Rows from block 5 of the image encoder of a small contrastive image-text model, named by matrix and row number. Rows with one number within an expert belong to one neuron, the router's apart. Each number is 200 + 40 x the weight over its row's rms, rounded and kept within 0 to 999. All counts start at 0. After the name is the row's rms in percent of the matrix's.
After each expert's rows are labels from the 100 images, of 14848, where the router gives the expert most weight on average: "top examples" is what is common among them. Only what is clearly more common there than usual is listed. The data: small charts drawn from random numbers. In brackets: how many of the 100, against the usual share in percent.
# router: router (encoder.blocks.5.mlp.router.weight, 8x160, trained with AdamW), inputs 0-79
# up: expert up (encoder.blocks.5.mlp.up, 8x160x160), inputs 0-79
# down: expert down (encoder.blocks.5.mlp.down, 8x160x160, transposed), outputs 0-79

# expert 7
router.7,095,278,142,260,204,268,216,175,232,191,136,266,240,177,134,174,217,197,257,300,264,188,211,189,263,181,180,236,235,180,193,158,216,144,216,210,190,148,187,203,117,157,185,192,164,158,178,212,170,224,241,110,180,156,224,174,151,121,201,216,191,208,231,210,296,185,128,143,212,212,221,288,173,203,219,246,254,174,247,215,218
up.0,121,178,273,223,191,148,169,219,183,142,174,203,207,216,220,261,153,259,247,242,195,218,88,165,257,188,220,195,230,195,205,216,128,246,175,180,179,255,244,181,167,181,258,223,214,233,220,239,206,216,192,169,159,154,200,147,129,270,205,265,166,171,267,248,165,158,224,263,147,171,295,183,205,205,198,206,144,189,174,195,141
down.0,109,183,281,210,126,125,224,219,209,180,198,165,150,233,188,172,150,245,199,190,197,212,196,163,216,238,220,202,304,271,256,242,173,243,262,184,184,192,140,252,223,243,123,255,115,252,192,226,194,170,257,244,181,200,215,202,237,143,227,254,222,129,157,151,216,252,178,112,292,205,210,105,119,215,183,186,147,221,193,280,208
up.1,106,213,145,164,85,214,160,207,209,161,218,198,253,180,184,168,148,208,198,232,148,207,110,159,209,173,162,183,196,181,248,175,219,252,216,296,220,169,229,237,223,220,167,197,202,180,130,191,202,235,168,185,199,280,169,208,155,146,198,196,230,222,187,205,208,138,186,182,220,199,250,162,169,220,165,200,123,189,246,170,235
down.1,100,161,211,181,259,162,239,173,145,242,150,223,160,279,203,112,149,248,127,207,241,212,134,176,233,123,223,239,234,203,213,279,152,233,204,135,185,183,227,232,285,222,243,222,233,152,225,143,222,210,277,196,199,180,204,203,187,163,184,151,166,172,197,162,257,242,162,221,221,205,159,261,198,215,266,183,211,168,208,246,267
up.2,101,221,153,195,163,176,146,163,256,255,252,222,197,173,233,240,164,150,173,173,188,257,216,241,282,283,254,209,165,195,238,309,213,245,273,227,123,226,219,164,191,165,191,180,196,125,191,246,228,166,181,234,169,185,176,203,286,200,228,142,217,194,251,167,202,250,236,167,158,205,135,239,206,195,188,233,215,230,197,211,241
down.2,101,217,300,256,200,223,231,198,220,192,215,218,248,191,158,211,217,200,181,171,274,242,181,240,146,235,213,196,197,192,220,211,196,233,168,187,199,103,246,171,206,232,190,267,139,189,163,199,183,249,174,210,129,252,178,225,199,209,148,186,236,224,154,170,270,143,285,187,196,137,167,212,85,214,135,180,143,287,156,172,215
up.3,087,252,202,265,217,196,255,264,253,245,186,168,184,266,225,209,205,221,167,164,123,183,225,185,151,144,195,168,194,227,209,116,181,231,237,147,178,220,202,221,162,166,184,210,214,214,181,275,134,191,231,224,217,202,210,207,279,275,155,288,246,234,231,213,177,162,203,201,196,184,201,166,214,238,115,177,200,208,140,159,195
down.3,078,219,134,181,205,120,134,171,142,197,286,167,170,188,257,196,184,210,247,159,152,149,208,198,174,214,177,173,219,199,171,218,130,197,242,162,189,224,203,248,284,192,222,215,105,148,158,236,285,249,212,115,193,226,145,194,176,202,150,288,225,218,217,154,198,154,163,184,267,199,183,99,205,243,185,233,259,178,211,184,199
top examples: stacked bars (50 vs 6.9); bar chart (35 vs 6.9); items: seven (35 vs 13.3); items: eight (32 vs 12.9)

# expert 2
router.2,094,260,205,138,204,161,277,231,191,195,250,235,215,236,159,236,78,186,177,202,262,224,207,197,228,219,171,154,200,167,205,194,185,212,112,263,221,171,202,152,226,213,234,180,210,257,183,145,173,139,199,165,169,164,183,223,189,282,235,266,242,201,197,230,187,280,180,122,182,236,162,197,162,195,202,256,175,150,220,227,157
up.0,098,212,141,192,185,110,255,221,202,203,258,207,214,214,153,242,183,185,286,218,158,355,215,200,172,211,217,124,280,146,180,273,154,135,149,149,254,235,201,134,241,200,227,195,255,191,214,152,142,239,188,170,188,203,267,171,233,183,233,253,246,265,176,229,189,208,251,160,178,160,156,216,238,187,212,227,167,213,189,164,230
down.0,109,170,222,284,149,260,242,219,193,101,126,203,250,194,110,153,229,234,172,249,245,181,141,183,231,270,262,220,208,174,172,198,208,253,203,189,191,180,137,212,149,181,159,169,108,191,182,201,226,200,174,170,238,268,193,177,267,200,189,123,150,237,171,208,107,207,134,158,216,270,279,132,225,212,218,195,158,138,245,141,216
up.1,052,245,249,191,156,180,235,182,247,176,165,197,255,173,255,174,182,206,193,164,168,210,226,198,183,186,119,243,256,184,174,194,175,126,221,193,180,236,221,127,186,213,216,261,142,234,184,139,176,178,196,250,197,183,183,223,247,240,208,193,261,191,184,159,108,184,268,199,205,247,174,235,173,215,189,171,156,264,264,242,189
down.1,055,183,197,160,167,229,199,188,185,192,199,93,151,152,149,226,256,138,189,89,234,249,159,238,286,284,192,143,141,191,234,282,176,241,199,227,199,184,190,184,209,170,222,201,174,171,136,134,228,148,220,199,216,142,183,185,170,232,212,208,151,201,194,214,225,172,195,271,160,237,173,174,175,217,114,169,231,203,187,180,158
up.2,083,174,108,222,220,226,195,295,180,215,152,209,236,229,217,157,202,183,226,189,205,112,162,189,167,216,194,190,192,198,267,153,244,186,279,265,265,214,200,152,200,221,150,145,223,282,165,198,219,222,251,144,220,238,226,197,164,138,225,213,168,154,293,156,269,201,199,184,128,205,125,163,176,226,237,145,177,183,178,198,169
down.2,076,170,237,157,173,206,234,139,195,204,162,255,168,196,152,207,211,245,232,228,135,234,135,184,206,187,190,163,235,227,237,181,153,242,149,195,257,270,204,211,185,201,176,189,174,220,218,268,277,324,230,171,161,136,195,168,187,152,150,212,174,218,151,125,253,191,240,190,233,285,188,244,166,143,201,192,218,261,193,226,188
up.3,104,221,164,224,204,271,226,169,215,179,255,205,216,151,161,171,191,250,228,195,190,161,196,208,197,282,186,170,204,154,214,197,252,162,220,156,107,247,178,186,181,249,181,161,176,193,131,213,176,199,234,131,245,176,196,212,284,180,232,203,235,193,259,142,218,236,146,188,214,170,230,229,195,172,203,190,197,198,318,129,220
down.3,104,224,146,223,212,181,177,197,155,230,123,208,179,283,155,273,233,157,161,180,185,191,199,216,237,171,181,156,273,156,205,164,243,194,265,192,190,184,221,198,238,149,204,169,171,149,204,195,204,275,234,183,140,193,208,235,141,183,149,230,256,232,168,191,195,207,209,166,236,173,149,215,187,215,178,175,230,224,249,248,157
top examples: rising (48 vs 13); peak in the middle (46 vs 12.9); bubble chart (39 vs 7.4)

# expert 5
router.5,096,206,192,200,168,189,242,167,205,303,255,223,196,193,176,183,150,238,227,108,158,170,138,190,157,100,215,180,236,157,206,195,212,253,214,209,151,229,229,212,186,217,200,174,254,211,276,174,207,221,263,194,255,229,269,140,280,223,248,161,208,155,182,187,177,174,179,206,216,152,133,177,200,220,119,235,230,206,155,208,191
up.0,102,100,197,129,232,263,185,243,228,211,229,167,198,130,184,222,195,179,252,168,151,211,212,233,231,205,171,218,196,166,164,247,164,188,115,162,277,180,128,220,170,228,223,176,264,180,215,164,180,196,171,228,211,216,208,172,187,231,202,217,194,154,312,164,148,271,225,220,187,243,198,158,179,207,153,234,228,240,216,249,227
down.0,112,185,147,165,186,198,222,197,138,278,183,197,163,155,212,206,178,210,232,251,216,224,300,205,269,174,159,256,312,153,229,203,143,185,165,221,248,199,247,177,126,211,220,190,265,241,165,186,185,245,176,182,159,171,159,232,150,255,166,232,181,217,199,238,246,62,161,217,199,177,229,157,226,145,265,230,261,201,176,179,252
up.1,104,242,207,204,109,198,174,177,140,187,267,177,222,149,220,198,250,178,243,154,196,179,176,222,194,181,247,127,263,181,209,238,201,160,215,127,247,136,177,225,157,174,172,204,174,208,218,235,230,128,223,182,213,199,256,254,213,176,180,141,232,196,231,175,167,197,161,156,215,222,214,179,199,242,296,200,181,182,111,233,200
down.1,094,134,210,170,187,259,176,220,219,137,207,239,220,213,269,172,233,241,200,250,205,202,228,170,200,255,178,255,125,154,186,195,234,172,160,201,84,231,173,241,190,204,255,179,201,139,182,205,195,214,239,126,204,146,173,143,163,162,274,214,228,194,235,177,196,186,204,135,170,213,233,183,177,247,184,225,246,111,251,85,206
up.2,103,247,218,221,222,216,243,186,171,240,147,243,243,114,209,186,185,171,174,176,167,180,135,154,212,252,177,279,242,182,164,262,209,140,115,220,209,188,224,193,177,268,197,240,203,266,270,192,214,169,184,213,160,291,206,199,233,209,192,211,236,208,216,236,115,229,157,130,186,181,228,158,183,169,163,256,184,187,202,214,211
down.2,101,233,181,206,247,219,189,183,172,230,168,288,233,208,176,198,253,256,231,257,115,204,272,170,184,174,181,222,169,139,161,268,171,181,191,189,200,282,154,204,183,200,311,163,179,207,237,143,154,178,206,197,233,208,174,157,147,188,203,196,165,200,182,185,179,166,193,190,239,227,229,130,241,260,119,160,292,201,139,243,258
up.3,103,234,240,199,242,264,238,236,147,228,259,105,219,249,222,191,240,162,171,215,193,226,152,233,205,208,236,181,238,161,220,261,149,184,143,137,178,211,219,161,281,214,219,212,221,148,216,246,183,157,191,196,257,162,275,187,175,212,167,225,239,173,225,198,123,190,244,209,207,191,135,212,238,181,248,199,145,218,153,189,179
down.3,107,251,175,174,192,205,316,192,177,237,251,222,178,201,170,169,210,235,268,202,196,260,149,194,185,219,175,200,165,207,173,298,197,256,256,180,118,250,244,253,161,167,226,227,177,183,214,232,203,143,120,240,183,210,257,142,272,257,212,254,152,272,264,215,216,159,224,154,206,140,202,258,151,248,155,143,198,192,165,228,199
top examples: dark theme (100 vs 29.5); ring chart (64 vs 7.3)

# expert 4
router.4,111,149,205,239,151,241,168,212,230,181,188,227,166,181,241,177,133,231,281,194,144,169,186,248,224,241,218,209,189,202,81,215,172,201,247,150,192,190,158,241,202,229,207,220,220,185,250,235,239,189,187,259,179,145,160,236,173,196,204,202,166,227,219,118,255,163,160,222,150,169,243,139,232,269,235,171,240,174,187,216,242
up.0,121,206,296,212,93,235,165,225,202,209,131,218,138,184,199,254,248,133,178,239,172,202,203,185,227,173,167,275,200,124,196,237,258,230,204,158,231,237,164,210,142,192,249,193,167,260,148,192,135,145,262,197,185,147,140,246,234,218,226,231,159,210,195,242,208,248,168,246,191,233,192,279,188,179,189,174,229,202,209,268,181
down.0,110,217,194,210,241,134,198,202,171,171,161,248,226,156,180,235,189,201,122,269,187,170,175,245,212,212,223,264,134,213,252,93,174,104,108,115,237,228,170,201,230,165,197,244,175,224,261,211,209,216,187,146,189,142,285,201,175,241,159,143,196,206,222,180,182,216,202,176,237,193,151,110,249,156,164,194,241,221,220,263,215
up.1,105,226,144,221,242,183,315,137,227,181,199,186,231,122,160,177,116,170,217,297,240,207,133,246,178,186,224,209,252,196,148,243,147,115,164,171,231,178,200,133,240,234,207,181,192,241,136,177,171,160,236,183,234,155,249,284,229,194,218,202,141,169,244,154,197,193,218,161,151,202,154,259,236,182,215,249,238,235,252,158,221
down.1,108,185,262,222,213,304,184,271,247,116,204,210,208,131,209,173,198,218,207,217,224,219,246,169,253,248,210,167,212,185,246,167,260,208,236,203,194,214,157,251,189,207,151,164,113,142,226,193,174,179,179,299,197,135,231,214,226,247,102,188,180,209,193,195,239,171,116,198,232,155,151,128,134,217,224,247,202,264,191,173,153
up.2,104,201,193,172,189,162,146,114,152,123,162,150,221,199,217,247,181,178,185,169,243,227,266,248,248,193,210,162,185,199,146,189,138,178,221,200,167,302,206,260,200,150,182,260,157,229,275,262,141,207,169,168,170,178,227,198,288,238,142,206,179,152,150,244,199,227,284,220,219,198,231,245,165,188,242,206,175,239,235,214,187
down.2,100,259,194,209,188,261,261,231,142,201,139,161,152,201,231,189,190,129,232,215,180,166,100,204,234,184,199,231,177,238,234,272,155,245,248,216,190,205,147,244,195,212,240,181,205,189,204,261,240,265,152,206,247,199,254,176,294,192,229,315,178,166,160,220,90,190,120,186,197,236,180,150,184,222,203,244,131,200,197,236,178
up.3,100,155,137,257,244,160,202,229,191,172,227,198,247,205,149,163,251,147,193,176,189,264,193,232,240,217,241,190,139,174,247,219,232,184,284,135,183,124,252,278,246,213,222,149,212,180,216,153,238,171,262,221,242,221,208,190,160,224,260,180,207,238,167,254,155,192,236,112,207,151,149,173,263,232,165,191,188,238,270,256,189
down.3,109,226,152,226,238,144,178,219,228,258,187,192,233,285,248,238,200,194,200,259,304,200,226,203,185,215,192,139,207,193,125,268,226,187,188,260,129,267,255,227,251,169,169,166,215,219,259,170,231,150,245,175,156,249,267,293,107,173,138,142,218,157,232,221,190,143,196,162,197,231,185,193,229,177,214,205,261,219,206,244,138
top examples: pie chart (34 vs 7.3); radar chart (30 vs 7.2)

# expert 1
router.1,097,181,155,238,227,210,229,186,264,212,208,249,231,212,314,184,250,215,163,214,234,195,192,125,159,183,279,181,135,173,272,175,220,223,234,187,173,235,240,182,213,191,220,267,198,229,158,278,264,201,204,160,202,145,180,184,203,135,229,157,174,165,187,220,147,221,208,254,239,183,174,200,207,137,263,149,164,165,200,167,179
up.0,093,179,192,163,242,210,209,236,207,138,169,191,166,188,148,218,171,150,282,158,208,171,203,211,108,214,233,167,176,186,153,207,183,255,186,81,136,255,180,208,218,222,161,140,186,215,216,211,233,164,157,166,151,196,175,240,215,297,205,179,144,222,202,225,241,187,159,247,208,242,251,236,206,213,216,224,203,194,248,144,204
down.0,090,135,201,210,155,170,248,214,162,229,207,161,239,203,271,217,200,240,160,203,200,210,196,253,163,213,118,215,182,219,219,251,210,184,209,229,197,233,217,207,214,215,174,202,189,204,137,192,234,267,233,202,145,186,201,172,286,174,200,183,253,228,265,225,237,173,203,173,140,178,146,197,132,136,209,276,223,207,261,207,324
up.1,096,146,233,187,189,236,196,144,246,167,172,210,259,171,209,177,221,203,212,261,164,148,235,158,210,174,171,219,221,187,214,256,254,210,116,189,222,211,174,184,271,187,177,232,175,184,100,169,251,185,191,184,170,247,230,183,360,180,243,184,251,193,175,248,204,170,194,265,165,183,277,178,164,198,87,220,226,218,165,263,251
down.1,095,230,195,243,169,254,189,160,204,163,243,191,203,241,238,201,230,132,243,241,176,202,203,197,234,226,240,243,249,194,246,196,204,127,147,160,193,237,171,195,203,118,255,210,175,153,182,145,223,190,233,169,250,237,223,186,168,232,187,239,165,172,155,211,197,198,281,219,159,206,244,158,182,271,188,144,191,123,218,279,218
up.2,093,186,199,151,165,238,191,169,122,184,306,225,200,185,195,178,210,143,222,205,191,202,136,191,274,171,238,156,241,176,181,263,190,224,251,205,231,235,144,246,245,255,127,178,228,203,285,221,206,178,202,189,217,161,202,201,200,164,140,140,271,219,167,382,186,144,179,194,194,246,181,156,167,217,177,188,139,226,266,228,190
down.2,100,183,233,156,215,201,247,161,164,201,182,269,231,210,149,264,273,158,235,265,187,181,230,279,175,190,227,248,189,236,139,188,166,217,150,271,233,164,119,145,155,210,284,183,170,208,130,192,205,146,258,227,182,254,186,134,199,193,235,223,222,178,219,147,213,201,219,210,207,213,222,185,204,195,139,205,176,202,178,169,198
up.3,110,215,182,116,158,223,205,147,203,217,174,187,249,208,201,205,175,267,200,242,211,221,217,214,278,174,196,213,218,285,233,209,150,204,196,244,227,138,204,199,187,258,277,193,235,228,172,178,196,229,222,152,212,183,275,249,275,85,260,192,176,209,208,255,270,185,257,222,132,167,221,186,238,199,233,270,178,173,249,203,197
down.3,098,213,159,191,197,135,284,164,186,202,273,194,203,212,179,169,261,87,158,191,241,201,164,232,198,204,210,337,200,198,186,125,246,207,231,199,251,176,129,191,172,164,179,143,202,221,211,175,222,154,169,234,221,231,175,204,183,242,218,156,196,215,243,173,179,255,151,189,322,219,238,226,146,200,189,230,207,304,228,205,184
top examples: dark theme (100 vs 29.5); rising (41 vs 13); area chart (32 vs 7.4); kind: histogram (31 vs 6.9)

# expert 6
router.6,098,212,285,237,176,236,130,180,242,184,161,148,196,169,180,228,262,260,220,203,222,240,242,257,214,223,208,195,224,266,243,227,190,189,233,221,183,226,243,154,190,134,168,183,172,219,86,157,168,290,146,199,173,235,148,235,218,172,229,216,192,187,211,158,192,168,236,196,219,215,211,181,206,170,204,252,170,312,201,156,229
up.0,066,156,208,182,248,187,187,186,303,141,235,186,189,219,214,182,163,147,211,117,249,260,189,139,237,250,149,251,214,200,199,146,162,229,178,202,178,240,226,214,264,163,101,262,133,228,259,139,222,227,159,190,147,262,176,150,196,231,157,113,169,184,224,255,245,175,205,200,262,167,188,154,207,189,189,157,195,154,201,187,197
down.0,068,257,253,199,193,216,256,179,188,221,148,229,250,248,123,153,143,228,206,235,166,199,159,217,154,192,166,227,134,158,141,178,166,218,239,192,224,242,147,285,196,278,193,151,181,238,233,184,158,228,229,250,273,157,140,103,268,157,206,243,169,149,134,137,158,221,178,235,183,197,179,207,236,164,255,244,235,277,184,173,182
up.1,105,202,189,179,168,147,167,193,218,193,267,165,143,228,166,213,219,122,118,214,218,215,202,132,185,169,155,183,218,210,170,274,193,239,122,312,145,211,165,186,272,216,158,194,215,289,178,225,275,182,144,115,210,193,232,198,177,251,216,171,222,242,205,137,198,199,158,221,225,168,143,235,117,243,218,171,196,150,225,237,183
down.1,111,190,223,178,210,233,239,295,158,218,201,230,185,212,150,158,243,186,245,171,173,229,234,199,242,203,241,162,200,196,193,171,229,103,160,249,162,229,238,189,193,171,263,157,161,167,189,192,189,252,149,221,199,187,177,242,227,201,148,163,229,232,163,222,252,182,218,106,169,177,152,229,196,276,201,248,194,237,114,208,169
up.2,107,172,271,161,184,200,121,198,214,214,100,199,187,174,183,144,210,218,181,239,203,214,231,177,224,242,218,192,207,127,190,269,224,196,228,228,144,245,119,218,193,210,228,226,219,231,138,186,209,108,182,169,200,206,166,230,210,198,245,311,223,141,228,223,114,184,259,238,191,177,264,116,188,211,265,201,273,188,172,168,168
down.2,107,229,263,245,225,173,235,172,179,275,254,239,164,99,208,229,168,172,207,187,185,217,182,242,252,142,217,184,162,235,212,202,159,222,153,201,187,135,130,199,202,217,225,284,183,94,178,139,176,230,177,195,136,138,177,257,215,203,140,212,205,153,172,252,164,156,225,169,183,209,157,162,259,204,164,221,198,197,154,236,141
up.3,095,218,241,183,250,222,125,260,211,181,174,230,152,215,222,175,233,194,108,239,125,172,198,257,190,201,147,244,188,174,238,132,212,226,265,203,290,191,193,259,167,214,136,212,230,236,186,87,234,219,153,183,224,101,192,216,182,203,207,220,185,259,221,231,175,188,194,159,228,180,230,282,232,216,207,261,216,297,205,229,195
down.3,082,148,156,301,215,254,241,174,165,202,202,153,257,170,237,131,128,209,231,215,198,245,157,207,162,175,155,248,183,102,182,197,192,181,188,207,137,210,181,248,189,152,229,242,219,203,184,218,161,173,262,230,187,175,291,218,211,202,199,213,157,193,206,167,186,175,252,233,234,201,171,177,264,211,180,233,258,216,205,136,219
top examples: dark theme (100 vs 29.5); rising (37 vs 13); scatter plot (32 vs 7.1)

# expert 0
router.0,110,209,277,248,241,103,181,174,176,249,195,195,156,167,140,236,233,198,191,233,234,292,230,179,234,213,196,245,177,152,228,195,260,196,244,215,98,142,166,186,219,210,175,111,190,229,212,215,154,210,167,180,183,222,236,190,241,255,218,190,219,235,204,109,201,181,163,130,205,198,165,220,208,227,158,177,193,170,137,126,183
up.0,104,226,193,179,178,173,147,213,292,171,201,240,182,151,264,179,174,227,239,252,183,286,213,167,221,262,148,234,203,262,217,277,161,254,266,220,199,226,198,169,157,212,86,229,213,170,126,149,214,208,220,175,215,109,193,206,225,135,152,193,175,201,179,162,205,246,159,221,208,236,134,159,230,176,145,152,237,217,206,233,171
down.0,106,233,166,206,175,255,212,162,238,183,216,134,156,143,178,168,211,211,205,238,147,226,183,213,194,216,203,125,196,195,202,166,253,197,231,188,214,280,277,236,163,152,194,188,177,202,175,265,149,218,229,159,181,194,189,242,185,234,214,238,195,160,164,223,251,228,165,234,230,149,221,195,253,155,297,261,203,114,198,243,157
up.1,101,258,173,264,238,200,160,166,287,158,179,194,174,195,192,211,225,112,235,176,277,202,166,213,143,208,149,199,166,185,193,227,239,240,192,256,172,166,208,245,209,235,243,198,188,146,179,244,193,207,283,152,220,252,154,174,277,171,176,143,211,241,222,233,118,205,214,162,160,237,164,241,205,246,153,188,192,208,162,186,214
down.1,112,170,186,133,166,207,154,234,235,247,145,262,168,236,214,235,222,254,196,249,233,219,285,221,163,140,180,180,177,283,200,182,158,178,225,231,141,190,169,269,270,140,226,214,254,205,177,187,209,145,153,203,239,175,157,162,203,265,201,161,168,184,167,206,239,216,229,209,177,130,179,243,213,232,281,158,151,189,151,200,180
up.2,094,224,204,272,191,210,100,167,181,226,189,211,166,160,156,151,204,211,236,147,227,215,126,207,188,228,254,246,218,227,216,203,256,209,227,298,186,189,205,228,207,226,136,194,129,167,263,205,268,176,158,121,185,221,187,189,272,211,157,202,148,168,205,187,178,193,265,154,237,217,153,266,162,170,172,147,196,191,178,216,179
down.2,099,249,168,212,195,151,158,182,179,271,160,192,195,241,209,241,159,174,186,154,234,252,226,226,194,214,148,105,225,260,236,165,231,207,216,199,251,181,200,163,254,251,230,208,215,252,205,190,193,196,164,251,139,156,219,166,248,227,264,107,267,250,205,223,222,221,207,183,211,203,118,182,229,200,184,196,169,214,179,240,149
up.3,103,250,165,219,173,135,285,210,282,231,216,223,231,172,179,211,170,224,193,213,202,220,180,323,169,296,214,250,299,197,162,151,183,256,247,202,234,208,177,167,184,290,206,194,153,190,171,208,189,181,138,203,227,258,253,234,168,208,142,159,191,221,208,178,208,142,198,261,234,218,144,210,173,178,226,190,195,251,202,168,189
down.3,107,115,128,252,142,112,186,185,157,211,239,122,188,145,214,239,176,238,169,242,200,175,129,208,221,216,201,160,217,194,179,196,193,250,194,143,273,211,191,209,197,128,153,225,268,168,211,221,169,236,236,138,218,258,140,200,183,171,241,222,209,229,207,221,167,172,196,182,248,218,217,247,241,130,149,189,199,193,174,231,229
top examples: one colour (80 vs 53.2); step chart (58 vs 7.1)

# expert 3
router.3,099,130,186,120,295,125,234,155,164,165,157,146,172,235,212,206,160,152,144,260,201,170,231,169,169,187,151,138,177,152,256,222,173,171,202,246,293,214,196,188,248,231,180,188,176,217,220,194,158,181,182,198,251,314,248,176,187,179,196,188,216,126,208,220,144,205,209,162,223,202,215,168,194,170,184,187,215,227,180,219,164
up.0,091,197,229,123,229,248,232,124,215,184,200,232,252,230,158,159,263,177,232,171,267,263,175,145,133,225,215,181,198,260,209,227,199,177,129,125,198,205,236,214,209,136,210,197,225,288,172,234,174,165,207,259,191,232,234,194,187,177,222,283,216,223,253,218,177,195,230,205,199,196,178,239,114,189,209,254,185,177,94,175,167
down.0,099,196,242,126,179,244,132,142,234,178,218,272,184,208,190,163,195,216,169,172,201,136,226,277,256,177,233,264,233,221,288,161,140,265,231,266,200,170,214,138,199,176,206,190,207,179,249,152,188,210,187,196,171,147,179,221,182,231,246,168,195,119,239,284,218,206,169,263,183,154,259,217,232,209,292,170,256,151,197,203,114
up.1,125,202,217,116,199,189,152,142,235,146,170,246,208,136,147,188,194,166,194,156,160,255,233,206,217,257,220,190,258,196,173,148,269,153,257,179,259,210,151,259,178,132,211,168,185,244,223,191,162,199,181,175,141,248,233,196,138,211,221,286,239,215,186,185,196,222,172,154,214,230,193,173,130,194,180,273,217,182,177,131,184
down.1,116,214,226,206,198,202,218,148,179,236,239,182,187,200,113,181,226,107,231,154,203,223,176,129,186,114,204,189,218,190,247,154,285,233,156,197,171,221,279,221,223,207,149,179,244,131,243,235,227,181,241,240,189,222,209,228,257,243,259,162,174,131,150,202,212,167,216,232,225,183,196,239,169,148,196,162,276,161,201,180,204
up.2,079,203,153,231,213,156,182,239,185,231,160,149,220,240,220,90,252,197,186,247,246,203,345,149,202,204,181,178,196,99,198,229,256,163,199,194,199,198,182,144,232,205,216,295,172,178,168,132,205,201,263,256,185,225,231,209,170,164,73,188,194,208,202,142,173,164,212,237,150,231,175,208,241,168,235,260,212,171,196,163,223
down.2,084,177,178,194,228,243,97,215,196,153,234,239,125,209,168,170,255,173,165,150,148,210,183,184,142,241,237,171,233,170,176,256,189,224,210,129,190,217,291,251,199,182,222,133,251,257,193,218,216,211,180,247,197,194,256,195,167,240,186,243,156,246,267,186,155,209,249,190,217,188,155,205,188,236,140,194,216,145,189,249,173
up.3,105,233,185,237,201,154,189,164,222,266,226,155,174,237,190,209,212,155,217,190,156,242,230,218,156,191,212,177,259,122,209,207,196,217,216,146,221,194,221,211,201,198,199,251,198,238,289,173,229,240,201,206,200,169,229,121,233,219,224,208,167,170,187,232,213,235,257,218,235,219,206,159,223,158,213,105,159,208,217,250,219
down.3,106,232,261,202,175,176,192,262,235,200,218,289,219,119,222,241,223,191,226,198,223,208,225,173,217,170,149,173,181,169,160,183,165,149,255,227,211,210,219,156,228,202,224,147,198,118,137,231,198,273,156,189,190,183,203,153,225,241,247,190,242,125,258,236,214,137,214,204,260,225,182,188,264,258,142,251,187,192,218,162,140
top examples: dip in the middle (61 vs 12.8); line chart (35 vs 7)